A small image classifier, trained from scratch.
Training: adamw at rate 0.00083, 29800 steps, batches of 256, held-out accuracy 46%.
Rows from block 5 of a small image classifier, named by matrix and row number. Rows with one number within an expert belong to one neuron, the router's apart. Each number is 200 + 40 x the weight over its row's rms, rounded and kept within 0 to 999. All counts start at 0.
Before each expert's rows are labels from the 100 images, of 14848, where the router gives the expert most weight on average: "responds to" is what is common among them; "peak on" is the class under the peak. Only what is clearly more common there than usual is listed. The data: cartoon faces. In brackets: how many of the 100.
# router: router (model.blocks.5.mlp.router.weight, 32x384), inputs 77-153
# up: expert up (model.blocks.5.mlp.up, 32x192x384), inputs 77-153
# down: expert down (model.blocks.5.mlp.down, 32x384x192, transposed), outputs 77-153

# expert 31
responds to: beard (44); sunglasses (30)
peak on: backdrop (99)
router.31,260,216,276,191,241,193,219,293,185,237,229,216,269,186,145,245,240,193,184,217,179,185,188,136,170,209,216,153,223,178,272,115,176,259,208,185,226,189,183,183,179,214,134,195,230,132,202,124,129,189,269,185,165,221,185,101,205,136,197,146,229,198,228,170,215,229,244,111,296,206,233,224,233,174,207,270,201
up.0,225,148,241,152,198,224,191,281,217,173,201,202,245,164,242,176,228,202,158,193,110,155,244,195,213,210,203,204,175,187,211,204,142,208,112,165,170,224,172,160,289,224,156,172,164,142,242,294,204,238,212,230,178,202,160,217,161,134,213,260,183,205,218,211,250,220,231,217,211,280,224,269,219,242,211,231,187
down.0,226,124,190,207,220,180,197,241,226,153,180,167,215,227,202,271,156,222,181,223,176,256,136,182,244,239,135,217,243,116,198,210,170,201,111,226,225,196,260,223,262,179,201,191,214,166,142,202,265,208,194,252,221,189,167,153,277,174,124,239,193,114,207,133,143,168,197,211,162,180,151,202,225,201,194,207,167
up.1,258,201,225,266,203,227,213,200,165,144,256,311,153,203,249,167,255,201,250,184,317,130,276,228,222,170,249,214,179,199,166,279,138,207,162,189,184,199,214,232,194,135,178,220,180,228,87,212,277,134,271,205,193,176,238,179,140,189,167,260,191,117,209,147,190,256,239,144,192,166,233,234,209,221,180,196,269
down.1,215,128,150,193,197,248,202,213,187,237,198,212,242,217,223,256,166,154,199,147,186,167,227,136,200,182,172,285,179,168,180,189,152,220,246,296,169,180,218,199,233,170,242,218,191,225,203,201,162,201,208,155,174,126,215,154,173,226,190,218,154,151,155,149,235,149,119,208,157,139,184,213,188,243,229,252,144
up.2,161,176,211,222,196,151,205,237,172,150,137,201,172,163,167,257,152,165,197,140,113,152,240,249,112,263,243,250,200,224,170,197,147,189,173,168,253,203,157,232,180,183,169,262,226,186,197,139,222,214,251,236,241,140,194,173,198,267,208,215,189,177,220,200,159,164,261,233,196,196,169,219,171,127,247,126,218
down.2,178,223,224,261,190,253,162,249,179,244,140,209,181,224,244,193,216,233,197,178,228,163,224,90,224,174,217,203,211,169,212,183,190,251,143,182,174,176,245,232,182,263,225,247,226,172,193,234,192,230,190,212,190,227,245,131,222,194,268,126,159,157,174,231,264,142,134,202,173,148,125,138,232,208,295,243,196
up.3,230,254,264,249,217,146,283,218,189,199,208,185,185,187,142,240,240,246,239,212,188,263,174,220,188,183,140,193,246,182,87,180,271,168,170,244,201,194,252,179,258,164,209,254,207,277,213,251,192,108,195,184,140,205,202,232,175,267,161,194,164,245,177,175,156,166,171,213,165,224,152,258,153,156,188,203,211
down.3,275,189,238,191,145,185,243,195,165,205,213,159,152,214,245,150,205,147,163,165,195,205,224,216,245,219,213,203,214,180,184,243,228,205,304,156,207,125,165,190,143,232,240,140,205,181,233,139,214,167,263,183,220,233,231,210,204,180,227,240,215,230,216,225,252,197,240,242,229,189,219,195,257,164,221,151,119

# expert 1
responds to: teal hair (34); long hair (32)
peak on: backdrop (99)
router.1,155,176,239,168,206,201,200,182,145,99,203,248,207,161,219,216,203,202,172,200,158,175,203,200,249,242,211,175,212,168,198,210,128,192,147,256,212,216,198,191,238,193,229,240,215,166,196,223,170,209,232,176,144,267,189,275,130,211,194,209,162,203,280,180,160,242,195,115,221,251,198,192,203,143,198,234,230
up.0,168,221,213,218,224,204,197,215,215,168,126,179,215,199,202,154,193,144,205,193,203,203,181,155,247,114,211,170,211,145,195,233,220,247,158,181,273,239,283,149,120,239,163,160,192,176,207,142,239,274,164,251,177,200,247,236,160,135,178,207,174,190,176,107,262,201,231,179,225,195,234,219,237,143,173,246,194
down.0,138,154,179,274,134,176,178,247,191,202,140,167,224,260,133,162,177,208,233,283,271,202,190,228,144,228,177,193,295,185,188,159,170,188,123,168,246,189,276,254,164,226,231,269,132,147,161,218,205,207,156,129,254,188,236,191,212,194,206,167,275,247,238,188,133,227,186,194,211,204,260,149,190,267,152,179,176
up.1,254,208,156,277,235,183,248,205,222,153,167,211,129,187,258,251,214,220,185,183,183,172,176,235,242,161,230,191,179,255,169,238,234,230,194,230,193,101,152,240,221,234,245,163,167,188,212,257,179,249,179,181,219,274,203,197,170,198,181,155,175,204,273,156,186,171,142,209,259,154,174,134,206,166,171,128,169
down.1,167,249,154,288,206,182,173,195,236,171,188,111,198,224,185,164,220,221,197,257,166,238,180,206,170,190,190,167,189,216,240,229,192,172,164,189,218,226,165,230,152,229,148,224,172,161,185,181,210,226,167,156,253,229,258,217,246,229,265,278,277,236,227,182,200,204,181,238,206,190,205,197,217,203,234,253,162
up.2,233,187,209,218,180,216,203,201,169,128,163,221,168,157,226,232,240,203,212,178,187,201,243,298,185,266,203,194,276,199,281,179,232,205,203,201,180,192,222,193,229,182,279,160,237,164,173,270,215,206,234,127,195,236,187,214,200,248,194,227,183,287,266,204,139,251,209,160,216,147,184,232,139,177,181,223,204
down.2,174,192,223,240,140,207,209,195,194,153,94,237,293,179,189,206,176,172,194,204,258,312,223,157,210,174,197,242,261,106,167,228,233,216,186,182,242,244,238,154,166,238,169,242,229,231,198,205,164,247,256,260,213,170,245,220,202,226,189,204,259,157,161,169,215,284,217,209,183,209,178,256,199,190,299,243,179
up.3,190,192,176,199,222,174,181,234,194,225,133,266,233,261,185,250,230,199,272,226,203,203,143,160,205,260,188,205,211,206,220,146,234,251,225,253,319,181,168,220,132,203,256,168,220,171,175,299,238,227,188,153,246,137,176,195,165,169,151,237,231,241,175,202,182,204,222,305,130,179,183,279,157,211,165,218,227
down.3,218,231,173,209,133,220,194,283,225,232,140,171,238,173,177,131,203,145,209,193,215,251,178,217,170,257,171,219,221,201,238,260,166,219,219,259,222,260,182,177,139,237,222,211,268,237,159,119,155,268,188,249,207,224,232,189,242,208,234,241,154,222,240,213,220,244,213,280,172,219,210,248,164,210,221,208,235

# expert 29
responds to: blue hair (54); curly hair (39)
peak on: backdrop (96)
router.29,219,168,201,219,172,266,265,245,192,246,205,98,285,212,301,121,137,215,209,265,250,182,132,192,310,128,169,206,222,211,159,141,293,261,186,220,186,137,190,151,167,203,231,168,239,216,135,144,246,243,168,192,168,186,198,149,257,222,114,218,153,172,228,237,186,238,165,238,197,184,146,190,191,239,139,202,171
up.0,200,218,212,194,203,207,183,201,216,260,199,174,204,260,160,159,228,180,208,168,210,247,179,157,221,176,268,196,288,200,234,174,203,238,170,106,220,191,181,171,201,192,197,187,218,200,262,239,209,189,157,218,206,246,185,69,175,290,162,143,221,202,172,165,150,215,193,221,237,215,209,210,221,248,187,184,126
down.0,239,223,184,228,226,154,186,135,311,194,184,174,225,228,191,162,179,248,160,163,241,178,239,183,207,150,261,162,222,234,263,179,249,250,181,244,126,196,217,249,205,123,161,222,197,177,163,221,153,217,190,141,197,225,205,227,184,180,205,179,264,313,215,158,231,210,94,204,279,174,169,164,210,250,226,269,187
up.1,273,184,255,186,180,182,149,247,233,128,182,172,159,232,183,181,121,170,200,198,237,174,199,207,216,238,151,205,195,188,250,209,178,172,208,185,221,234,217,150,234,152,146,182,209,157,191,145,226,262,231,247,197,126,192,277,216,219,200,271,192,193,181,206,192,170,229,232,146,190,165,166,219,231,180,174,207
down.1,160,182,218,194,222,191,255,176,196,278,238,222,290,159,202,145,236,214,238,225,133,184,127,164,161,198,144,142,141,184,149,186,168,195,206,239,201,195,106,225,181,208,176,264,150,239,227,182,218,180,177,292,134,201,183,185,234,177,199,212,233,197,207,233,186,203,251,165,208,207,213,224,233,145,135,159,231
up.2,244,215,175,171,282,205,186,203,237,182,165,200,172,227,201,200,224,195,186,151,196,230,167,109,231,175,215,230,238,197,167,155,192,234,193,131,175,224,208,231,247,196,215,171,160,196,245,281,219,161,154,275,271,223,217,106,184,256,164,144,181,279,127,155,170,217,203,255,231,158,255,171,188,211,216,181,170
down.2,220,233,203,183,245,180,170,156,260,240,198,152,243,226,172,174,252,199,210,190,195,132,232,199,228,179,268,176,279,224,247,163,239,249,179,256,139,203,187,241,229,160,170,185,171,171,149,253,147,224,182,130,219,201,170,189,157,276,203,244,226,236,206,207,283,233,158,190,272,208,217,141,124,236,198,230,196
up.3,269,176,310,197,290,240,221,239,268,141,165,207,170,209,182,200,118,140,221,254,182,186,155,197,201,174,153,210,195,156,175,182,251,205,184,164,203,195,201,241,161,177,203,192,197,192,171,161,189,264,170,177,222,119,236,237,221,163,150,220,215,181,199,247,222,193,225,207,166,269,177,201,234,204,156,144,205
down.3,126,158,231,218,182,143,163,209,221,261,189,240,204,193,176,193,299,208,226,234,235,231,171,111,177,189,147,142,248,168,194,153,194,222,230,210,268,159,152,234,176,255,155,257,200,258,269,199,239,215,219,293,209,190,211,174,269,128,249,191,239,207,232,244,230,217,174,272,183,230,238,158,191,156,160,160,186

# expert 28
responds to: beard (95); brown hair (26); green hair (25)
peak on: hair (57)
router.28,181,179,307,197,151,66,236,218,205,204,153,193,223,240,213,186,169,197,102,195,222,220,168,201,115,203,224,188,121,197,285,175,266,238,169,207,180,239,196,193,301,235,213,187,196,211,211,222,169,146,251,178,215,259,236,160,117,199,155,192,176,180,219,227,260,223,245,122,237,183,235,238,223,227,201,214,153
up.0,233,220,189,165,232,182,174,235,208,257,249,228,231,199,246,171,116,274,182,183,182,200,169,219,230,146,240,188,213,112,222,206,214,143,211,190,210,208,255,176,213,140,156,195,225,112,212,221,268,187,219,248,160,230,225,116,223,144,180,240,266,155,239,195,207,170,249,175,254,198,190,175,222,228,132,171,213
down.0,129,160,155,256,164,264,207,282,155,199,189,196,205,224,237,180,181,200,243,192,182,235,190,211,138,242,115,210,226,139,171,236,122,164,230,165,210,208,234,212,181,238,220,243,165,179,197,182,206,219,210,204,122,204,174,155,241,261,188,253,289,148,169,223,194,224,240,239,133,194,207,217,221,233,240,175,190
up.1,280,250,237,235,265,197,160,207,129,247,210,186,156,247,197,175,197,186,270,259,216,166,131,205,200,166,178,214,167,196,239,206,178,158,195,199,213,183,186,195,184,149,143,219,243,207,145,143,206,191,201,205,182,190,177,228,226,162,154,238,215,178,178,171,181,208,207,141,215,153,131,197,126,261,192,167,206
down.1,187,225,271,214,188,198,157,152,136,260,245,229,156,269,224,157,199,272,96,203,252,156,239,265,174,171,191,191,225,232,214,126,150,234,202,252,208,263,208,279,151,163,134,240,196,162,165,288,228,247,252,188,233,273,177,261,209,242,204,222,278,244,202,246,241,274,195,230,183,146,324,170,155,171,95,224,170
up.2,220,150,231,138,180,148,214,217,166,171,228,174,151,176,236,201,227,118,190,160,251,151,233,212,160,271,168,211,203,209,208,185,252,240,181,248,274,182,259,210,308,193,213,212,181,200,308,260,189,200,282,194,163,180,168,211,176,197,288,216,197,96,223,147,149,115,287,229,198,242,240,294,271,203,164,106,172
down.2,202,278,207,218,226,192,218,149,223,187,177,227,191,227,245,206,193,199,132,159,265,142,202,189,173,241,241,183,228,202,194,198,191,208,150,130,187,254,178,183,261,301,202,197,191,174,140,208,252,239,118,175,269,249,223,166,172,185,243,113,194,235,223,195,218,253,204,181,169,159,271,158,229,250,214,194,178
up.3,162,232,229,255,228,140,229,179,249,223,220,279,242,194,200,207,99,195,110,204,135,254,223,189,168,199,207,260,235,223,256,261,153,216,244,145,182,152,139,260,202,273,206,212,195,185,250,232,147,235,232,115,227,197,234,150,130,246,217,163,165,282,155,199,208,263,176,175,187,207,253,170,221,97,237,242,155
down.3,230,251,305,165,203,243,200,164,180,156,232,243,236,229,178,212,206,206,199,171,142,221,203,208,261,176,145,160,183,193,144,163,207,190,210,191,208,225,229,132,158,146,144,239,236,152,195,175,150,167,234,187,178,199,185,265,156,235,164,237,199,225,237,177,234,105,166,146,220,191,176,203,235,133,163,214,250